From a checkpoint of a small contrastive image-text model.
Model: encoder arch efficientnet, encoder widths [40, 64, 120, 208], text encoder layers 10.
Rows from block 4 of the image encoder of a small contrastive image-text model, named by matrix and row number. Rows with one number belong to one channel. Each number is 500 + 40 x the weight over its row's rms, rounded and kept within 0 to 999. All counts start at 0. Numbers have three digits each. After the name is the row's rms in percent of the matrix's.
Before each channel's rows are labels from the 100 images, of 14976, where the channel reaches its highest value: "colour at peak" is the nearest of a few named colours to the mean colour under the peak; "strongest on" is what is common among them. Only what is clearly more common there than usual is listed. The data: made-up waving flags. In brackets: how many of the 100.
# convs0: expand pointwise conv (encoder.blocks.4.convs.0.weight, 256x64x1x1), inputs 0-63
# convs1: depthwise 3x3 conv, stride 2 (encoder.blocks.4.convs.1.weight, 256x1x3x3, trained with AdamW), a 3x3 kernel
# convs2: project pointwise conv (encoder.blocks.4.convs.2.weight, 120x256x1x1, transposed), outputs 0-59

colour at peak: blue (98)
strongest on: blue (100)
convs0.76 096:509497478531514415560538542491485490468498477462509495503517450492502470513504598547433560526521567511547484529465434500427513476464479434441546497484544561468546587551511515497516468548557478
convs1.76 096:490544499552568491507565474
convs2.76 099:519436497526502503489477530512468558551495500563446496462455564474501482567552488455527542511484499487473490518492540530460478496468501514521478527434489477538541482482545594569558

colour at peak: purple (38); orange (29)
strongest on: orange (47); plain field (29)
convs0.223 086:524512445483460508531514563495487492546588482504554438498474532535491558527485467556492480530458490526585490560503478509490557550438529522484479528522512427520552506611587483523470502447537508
convs1.223 091:469479466489447460504434445
convs2.223 100:399548501513523481498587433531534535502497523516446509463534507558450472517507490510436491493473495434515502482453489507405468441474516549449490487512513562517546502564543534545523

colour at peak: red (86)
strongest on: red (100)
convs0.109 102:494437556520523505411493465491479477527570481553531507432492482517555539514454558406447478454452457479501502513474477503440438497446562446473503545508500513553557524483470497473543510435440494
convs1.109 109:495431455474512550450536521
convs2.109 094:526510512434489509531619529470555484481519571436545483567507496452509465517517524502514515461477518468479497461438514560492480471443446508468481594521521431476468563526554518485441

colour at peak: grey (84)
strongest on: grey (100)
convs0.178 090:512475472490518496555546458442448438480525513436531470449512509397466565497525535487450501541489496459530543490447506526451472558532456523531489489467540551513512496482480461605457425489562541
convs1.178 118:525489511501590541516547536
convs2.178 103:509530497539485500469504539514557516528414549500428553438487484466574464531518521532549499464525473490499474585519425486513476539447413617479474502486458574430454488488525488498531

colour at peak: black (29)
strongest on: white (49); black (47)
convs0.151 099:451569527499466557514539541522514481471523503469495486529563501537504496502512481480502486480571493498474451492503466532513484421486570491629472410480440465441497539482576538520558561457503526
convs1.151 111:521469473465477466468420456
convs2.151 095:537508562535533526466500522489488549486441569565445472477512540532468451462485421528474449528454488490460480503508464480452479408541492499489515526441513532498469496489589443530409

colour at peak: brown (79)
strongest on: brown (80); two vertical bands (25)
convs0.169 106:447471518541418518532503448504495578479535427511544531535587468516441435518503492532479442567472467512489469561537468478514510528551497500528549498486597519500523512542454494508553486530437439
convs1.169 081:482515486449514550451512576
convs2.169 119:546497502443491521550503575453545497550456522588501514495439555528550520507443545521488541457513485516454430587416499490518498496435550501545489468519542574494550549549523457423522

colour at peak: purple (31)
strongest on: grey (77)
convs0.192 081:529569458481566535500422519536544457484506574487500527560506480404547517539476450521508533571498487494484500478478523521461438479541515447484504518480522615511493567476519479530541522449441540
convs1.192 076:527445455484470468436458474
convs2.192 102:517517549510546481490483451515503490480453434518429428543466517508493478457507474462467586527513469552485446499485486506610433425438577485507496528545473497525486418482535482521484

colour at peak: black (37)
strongest on: black (99)
convs0.250 129:526429517484517527541426533425563506579485509457516560507472443543467515490511456482502511494575470547505533543508562553586470534496546440508555503516542496571538464463505525454546494536505536
convs1.250 114:446421482525514532511554509
convs2.250 099:500453530473549461395505515475564458475484457401518482593449521444522544489502453504505545469537460555471505491530468533466450519527438559571483483534490469467533540442500501496462

colour at peak: orange (28)
strongest on: orange (50)
convs0.12 111:535440540480459527413496508487527532563473450395523504496491497506460486454529507559545463491491454486460496506543475509426561484474479524454442502474530420529432537493513537591560513517528494
convs1.12 095:451430447498488458515541478
convs2.12 094:535449432541502499529486488543509448495441454498495519498512454519514463538470461543470481480514558516566544536471456512518472547481505519543517488528524492441440487508546504570408

colour at peak: black (100)
strongest on: black (100)
convs0.197 093:477528491521419495499474516476430457499572423468473527526521496504548511494506452534533487469395541544563562505445484483490554456500442409533548493468545452492539538484485526451536468473461479
convs1.197 082:491466500482505559469532586
convs2.197 098:428467456512515497463428444494462534562502456500462573491499466519503490454477519545455489461538529605467450486537521438488493503455513486475535520492448468512563403419480539514510

colour at peak: yellow (50); orange (26)
strongest on: yellow (100); diagonal band (30); layout: triangle at the hoist (25)
convs0.4 085:503465544470500534533541540532466454490577475497488493486452500475563429473502460428550502475389531427490585462493502473481483452482494538521532472547397495548476539461488478467502503551507476
convs1.4 101:475495575516522527527577503
convs2.4 104:467486494387510427483432567447486475506526465450453503470501496508447525423555480410430511562464499554518483454456416555524514483451532472433516510508495489526507493474541477478489

colour at peak: purple (44)
strongest on: purple (100); circle (42)
convs0.148 094:511455474439492574552499530464522485482423481455527496508570502510491530494488537519498564555520536501472506477513535541475560489484420558578456448460588549435520506463507440490437552499529496
convs1.148 111:538560507490582537488528486
convs2.148 098:584523477490443442496446484495487569472542523513442495457529489496455557461415524579504536554489489495418534535472461436513540526507399518505525530528491542505508503541501481519481

colour at peak: green (28)
strongest on: black (100); diagonal band (36); layout: saltire (28)
convs0.120 109:535411469574482529452458566582482459603501488498561489477474488595528467490494513526450488491535525515550495508492536505529493496472432461434515489495526511446444540495451535547437500476513489
convs1.120 095:513538508553551481452446458
convs2.120 105:535510543513542505482455584423467530495542468461508500500445479511469510485499559475498507474520541438502388487464531478458536521452472466493463477503506575550548506499564408519474

colour at peak: black (76)
strongest on: black (99)
convs0.104 089:475473590459518478448493578563497512482523444543527570489516465535531503481474531515458503470450586470451493523455497455536521545464492528495481529561532517497533538406420571446524512497472490
convs1.104 091:528528528467481566440451513
convs2.104 108:451434513554498510486505530518562542511525495481537490519544470464530506494472476466494439446573496473495552438451541530524500501493476530538462527469530601468488559504513446451524

colour at peak: blue (27)
strongest on: blue (61); rhombus (28)
convs0.69 098:516534483469431441512511478421459503483478558498481508495518457516589509518536546505468548465435484457522427516521462427429538508428539476490445496523481471526484401526551517506528558543474485
convs1.69 103:502575496506559498500525568
convs2.69 078:598501457555478529457443529459579452534532540517535510542484469418465527550468490429451539520389534496464496476536525524574483531532518474504558496503528467508511484589491482498524

colour at peak: green (95)
strongest on: green (100); diagonal band (35)
convs0.116 094:549458434517498549469485455547471488524536513437392546513487535538546482517513498541461560484532561540435472484483477448532476460479470474542544483436541482499532497542447489461454522540567425
convs1.116 095:454439517483499547456557522
convs2.116 100:438478550539576530480520464481509499488523471413541494540492527526501501500496504591537527485480513446477504484477476485563498571520448545475547523528455571482548451560445495527482

colour at peak: green (34)
strongest on: green (91); three vertical bands (29)
convs0.229 098:511509524476479507511518563467537519485567530472522583505491522505513505489522521592555441476479468517501429572580489510482538467441497447571480431493481494524503478386487532577544505489503478
convs1.229 084:532508529506503510437430441
convs2.229 119:443492519440498505412471446500481541515504550498566547550489528516540470510460513487492564521518547453501464447478491479482538427497480476519459490463498537453435477513482431457518

colour at peak: grey (91)
strongest on: grey (77)
convs0.245 093:513543490531463401507473507540498475538471469439539494505533506492459527444471495479575528501458454548455494501468491563554524522534456476545516449544540522452511551414451461495506504420597491
convs1.245 102:440450504520513494498579537
convs2.245 108:525498510545529473482525546412458493514473504475533481515456472554545422528499469537540489483495567528505566467572484554433573478444470536489505564477538522461473451463543477435494

colour at peak: purple (49)
strongest on: purple (99); diagonal band (27)
convs0.67 102:537470497516483478508526422469522469482528457523509528515499553505495406439543578456482478457450547502514463453443579495526561476513480516555423462492513522519470519415510492574475556508503564
convs1.67 094:506564545528552491542505446
convs2.67 096:555443508492526531504475483535543569518531465527498460467458462478516517454487508498467498466510472589460528514505492416491537464451454429468521528509562450450460494492546404548417

colour at peak: brown (79)
strongest on: brown (85); three vertical bands (27)
convs0.141 095:404467490449494447553512446479594467489565513507524542506485517628422482503437496547485536576477519464467509464512515462514527529477522467481457459520472564528515492469450523515513489509534481
convs1.141 090:470466563441482562473504501
convs2.141 091:525470538444502541550397546453556537528481436536516494468494526500526566454514499516464561487545540472441561538487514441475480507489506475480470530454472478470458515522533415554494

colour at peak: green (33)
strongest on: emblem: no emblem (75)
convs0.45 092:500534538441469518450522558608490501603467492525510493560511475558446513459537475456476451483453480503489520427433440488528531557461535473511492485580497472496431495492503526466485484499511429
convs1.45 100:485458466494446477485427454
convs2.45 097:502494455500543464476495537514489497508592506586511491482484461525485477521466509465555503532417486503478463485473485446482465477469527458489465538488515472556479495541471570541531

colour at peak: green (33)
strongest on: grey (70); green (51)
convs0.114 101:397485507423571468513544454492582547537546455498517491580529440456465468457506524541451410462539537474510525533475526489537541520463504511480516470500470521504456520432542501539550528524503479
convs1.114 076:515477421478467445479456480
convs2.114 085:567497554448498474460504525533488460466480507467476459521489562500524496452505563502456421529497513461494451407516435496517568549455430483500438414497577463467518457474573485484470

colour at peak: pink (66)
strongest on: pink (100)
convs0.215 110:460518513477524515429524549455473491474443445493486467625519541488482496420524494520582531557558481442471514457454553516568514520494519567499511493510548522545530464491468479501538473475578478
convs1.215 127:507557555503544551464547499
convs2.215 116:503444500500540500476484450525550444513474494500479476455560509569498501518521572557473445485498428588556464506512572561475616485489419461494436488541507561515547514507481447511503

colour at peak: brown (47); red (29)
strongest on: red (92)
convs0.231 116:490529484538554442447430500465541501536494459532430440514530496508477459516487470390503455477473440478457479571503451477463478572522491503501540571419545504516507482520478495506528522464413461
convs1.231 096:496557453516505516423475543
convs2.231 087:510581491517465524591531518532498451540573515473485506495525492492547479463532496505454531515539553480491500511459500500513551551412519447450485556509573419520519515537492459510520

colour at peak: green (63)
strongest on: green (90); diagonal band (29)
convs0.88 113:497533539428532578496483549546492551517602546552516466567443554555501470511548500530492533474494568475466441460527545460560504484451510476466497522459541477474499453508536431468515493536458461
convs1.88 097:564457437482475550494531501
convs2.88 088:541527558390507447542532474497556483485533524483574483430483521493510508513544464517586434444563544544503427462517529455544512493525435596460470476493461543461498492471571503509449

colour at peak: brown (48)
strongest on: black (60); saltire (26)
convs0.117 106:457542477513506510444587550458489526516493542571544491452490484565544500519523470413443515405481538405484513485479505470522560482558478510581494509463516533447518552503465463516454466494492495
convs1.117 088:520544452504446547468478445
convs2.117 085:511506508501547550506533568504455515541458479451416460439484531493550458500464486500447493458514520513445537442498477507446466548584484468563460459507551577515492539522524531559443

colour at peak: blue (44)
strongest on: blue (90); three horizontal bands (26)
convs0.63 118:520455534495519490582513527494506420465530546527484507506505425526508472470500501470482634529468457497567473476488465465500443491452456497479458482548458479618460486498492564497520449472468491
convs1.63 098:447421450472486483519535496
convs2.63 104:486435472438469466504611494484536531560480533541531403475515560455467416487526528578458512506517472616497499494570479544510446512495397492461489514541522507445519507537547498472535

colour at peak: grey (86)
strongest on: grey (91); emblem: no emblem (78); plain field (28)
convs0.201 112:466480521586521503505492469472540546409512624493438512546449485479474513561446458442573473475485513489477488531502483485480490448491480510477497462462600457538564499550494502493490534502488555
convs1.201 095:465461434442464458480477503
convs2.201 100:527401469512474500518552570436460457496531498532490555400490531419492535487466490456509496528455433507511458479530526493492492515559505527431480488518538545507515466506510424442496

colour at peak: black (92)
strongest on: black (99)
convs0.85 080:491460476512468519515506563467484564458554478536557532543512488528535483507491528561504521530391550520488487517465434483476498466546554494514421410471556537498524578450477527463528472543442467
convs1.85 099:546550511550574528505530496
convs2.85 113:476406390475426485453467509439505434544455576564460533522529503482461482469439502446458538589512521488569539469480500431506516493488453440516522488468486492560508532521548457524507

colour at peak: green (53)
strongest on: green (100); three vertical bands (25)
convs0.103 085:487464442561543491492515540490507484484505442521457505533528507495590547474520441462464468467500523610520491539535497488528485474542541475609551493454575449480529527543548526548460491514525440
convs1.103 082:529529486521602520514530514
convs2.103 104:489462449509565492429488539485517397515446531462504480527438478508534543578446554501494558490523483472505503447556475465537495517547454495522524495558498458532489514548446424526441

colour at peak: brown (58)
strongest on: red (65); black (64); saltire (36)
convs0.189 110:441448530463579526534519461552470481496531540549518560482540592454483532481455408502523439482468510461565503509510530460497506605531496524516476512515538481529578490480522529429502466464483509
convs1.189 073:560495524525567540467520545
convs2.189 092:475508456450514511489534514500472537495524490530564413521480534454597506520480545506407464459497617512555453523526455532482536518432480514565478459485493520516464459428574531532498

colour at peak: pink (36)
strongest on: pink (96)
convs0.127 116:470518456533467498503465477570538482504511463525500541572532550512454522481565458428475515517533433441517465473484516513464481457545565447560449375484524497465433479504528520525466525470520545
convs1.127 084:492542513524550531581542508
convs2.127 105:549454547580516566480502434502519531502559553504477511537504459439440528492472579491489499530542570441489518488517489479514417538438509496548500543551492466534497544468498444519543

colour at peak: yellow (68); orange (26)
strongest on: yellow (97); emblem: no emblem (77)
convs0.5 085:446505555427421506496543497474473473515533470503489522437457441459539559505460489477428507532479601544517445562480447429520470466473502468466552477542447497561502506493444517478536517550518483
convs1.5 133:491467526475570545543546532
convs2.5 096:487507465540453490457485524471508552524514405592473481555489546473525509471455484471445478474526583525537488502489506475546403495426509501470541527514444520457531543480558491572508

colour at peak: brown (50)
strongest on: black (64)
convs0.25 119:438424470465531486494486559504502564524494538446455516543513493422503495543593487453503449554492512509569509479485461479502532557468463507492495512467550585500452420497491503498593504530439484
convs1.25 093:490460482420476501481431517
convs2.25 094:538493438497557469463497450523525507475461525522519450516526443440492555473568448468515478505519511485511464496542468498521534448556509472557498511474458439436428557439518532527453

colour at peak: pink (67)
strongest on: pink (100); three vertical bands (30)
convs0.23 094:474507475536563593511472518565541501491502454475501486569577557483549486426521484462507507538522473446465497541447561435576468477494465529496497481545477450467514470432540496482470505467506586
convs1.23 085:480440520471523560531552535
convs2.23 109:520513510518514527503527480505482443549499448526488499496504555438498600476493471489511510523486435550494506506532521478482479534412449529553451557464547485473540541546514511541578

colour at peak: red (66)
strongest on: red (100); circle (35)
convs0.239 104:444437523459476524463468577439489486508560475613455519403553512517566554485464482488527492491500502504435452484479479495459499553538513467506477544576477565471524469484444486491504523500458535
convs1.239 092:510529564548559538502542482
convs2.239 117:498560500566444562479475472472518452512557486465495485449524478447596504480505477539462442514542522550471474429526509421528527446530516531522539563502474566524490498506528487414458

colour at peak: green (69)
strongest on: green (82)
convs0.123 105:519502524459492492497500461423525489499571528407516452489430511539420537481504539541536517435500507560467491461470451431560537503484507463494464444525486468514494520505384487457491550472557524
convs1.123 110:505422527425502513481467514
convs2.123 102:489593527467523511461497529458491503434544541458516520554518446594523456500467499528464527447554526511535497519528556478445477510531510483566523473569487514476509458456500535492503

colour at peak: pink (56); orange (31)
strongest on: pink (69); three vertical bands (41)
convs0.226 101:455510488445477546529500515497543490459518490478465425528492484428415479488528513451508500516407483470443504491507510471544467458507546461488538395481438436475517480462435555564542498449453499
convs1.226 080:485535506483543569483539565
convs2.226 095:449514487556450484495495557421526479566483430613462498499529477516507519484508529516538422479521515478506501508458460477496474500465522474510554510522519497533492408522495483480555

colour at peak: brown (69)
strongest on: orange (67); two horizontal bands (25)
convs0.82 102:485552495466420496464485551493524579522583387477476467496474440515517486496500527493509522450469475552542471523442490514492414466489499417522527536552559470451456557457488473479504452495491483
convs1.82 086:489490524526571536488452436
convs2.82 092:476453492503522436541546489493542442475501487447541525484531507525415509547496563537505452480476537514522503500484402513514518466462468517512536462494525479491481418502561473458516

colour at peak: orange (35)
strongest on: brown (69); orange (61)
convs0.10 093:563467481522544526478528502507585501468521484455527466569544534474485486515527477515511408573502524524547494479446523496486448542447490481394532425476588485458468489444454505520519495507489566
convs1.10 088:477514512463549553542572504
convs2.10 097:456451442477509482522481498479538573456461515504473524522403554507536550484459491499477496472486500578531503539499562459506485519477534489465556515457525496498483494510530501474565

colour at peak: orange (32)
strongest on: orange (93)
convs0.251 108:552557505526563538505539475521513515503507556483436470524472483512520456463484584423464452581545507479496529525470520503533491458553473581477483496534518537443465505600486465536495481403500466
convs1.251 112:477505498440480529409517522
convs2.251 101:491431463476498518612559523567500422440574527524450477538471489515491518479435477533487528464493508469438481501507560525503512493458502513537557525468489506467561473470511576458538

colour at peak: purple (90)
strongest on: purple (95); three vertical bands (54)
convs0.234 103:550447484523489500520524501466535556544471516512515543548488462564493460490524517477488539527456537560397477456484475461571512451553506468518407546457520492471460569482420505473577529536480477
convs1.234 075:561520429543549475492515495
convs2.234 096:547550515480457528461560500557478460516504492533511389517553455494490459502445429524482457581471506419502480472431480427480498491472444476502515519426502463490512446542480496522512

colour at peak: red (31)
strongest on: red (60)
convs0.207 103:441435494564498575493532457467460445504502476518533519505490517557515489476550506459492485523471534505476444452566519467428522534444528530486441468464430573543446532489514550453460506478454586
convs1.207 146:432472510473493543423488486
convs2.207 083:581503509435507465580476568526488495470582505467501486512516498479464479478474504481539516536484497435471580508579519488476517521472555540486463545521565491513417441474470531569488

colour at peak: grey (62)
strongest on: yellow (95); grey (73)
convs0.35 108:515440473482518488498517464524489458521428553445442470471529560467488446518492572483484521524536580491616562512452502534454488450533537519493564539517474526528445469478553453553519495509454464
convs1.35 107:516539528551577546504517472
convs2.35 090:435555509550444509518455518534467517462486421483526495478481488542444481557552512481511478515513516568422474536475416524451489507476451524420515511444525430455471518472524499483530

colour at peak: grey (92)
strongest on: grey (95); emblem: no emblem (83); plain field (50)
convs0.210 095:514522478485482537531541512460513502477530494501535496527478523518492503534452571553463536494493489492508573538465460502552506559540446461464561431426505546449484521372419461557559499478467485
convs1.210 090:567541498545560526517539508
convs2.210 113:519531488515472517481459543513455501577492500552534510530506546467437539460440542442500507546485542526518536492562499419518443468507500532531424525422488515502431493503529462481528

colour at peak: brown (52); green (28)
strongest on: green (99); brown (53)
convs0.102 110:379497500532590455478473537451467495478470554478479486510460535513503516567604542519505478472468496486526484503471542495519486510475494494592522503529530527414537531517479459498545463486401499
convs1.102 092:538524517553565537453465481
convs2.102 097:545475524393591493409466554519504570460489513502551522422495493546475455548527497498479524502521536490530548417448520503501468543476444490495503520472473506561422505542502549528567

colour at peak: blue (97)
strongest on: blue (100); emblem: no emblem (74); triangle at the hoist (26)
convs0.139 101:476583529515475540542568499451389502453427484488447487496503503496505505555468505506444520496478480466457502515543479454492474498472540465441494527503524545559501535500472487642556449518510483
convs1.139 092:517487545514560561505540552
convs2.139 102:471510548486474520572503561507507465550487477507509479476410563475530506550589531490523490478570583432474463413538518487467528421516516509546469488498543510527523526520489517449515

colour at peak: orange (40)
strongest on: orange (100)
convs0.14 093:584466446517528475467506577508582574414512480490457499524502540483493488505481475542517555502499498492580448512433485519512538458520499513467498463512511489442511589454453500435541430548493538
convs1.14 103:494466430534520478565545507
convs2.14 102:428444538427549493559488479515558544473558520513446509491462523453531471532483502475494489447524467612534464524479494518499495477519535462494503508505540540420524431524471451522485

colour at peak: green (33)
strongest on: green (100); circle (27)
convs0.98 111:489479477519566460491511571502543436499480514515425462495463534540552522561514443558459551483435522549421493454483521491521494500514511431560562478467519397424479470522476483494487504473537531
convs1.98 085:528570534536565532530501487
convs2.98 149:541524513479557539483443537529563506530493594485555468506479560531497428497456536532506517506488465484544540470468486517503436514483498439479454446541452414523500505542511548527467

colour at peak: brown (51)
strongest on: black (90)
convs0.205 104:508442507509587463469516552454535455502464488495545512498603504525463519485562507453514513432524462422527557531485479405498595503494503516455514472506554534458461554466537523510493555478519513
convs1.205 136:513553565514551535521453476
convs2.205 097:463482487524578464516617470525545543446513486483448486555460489513514460556435568511503532509471525474536464484446515542480484472529476505513559497510528498573495454469521462526457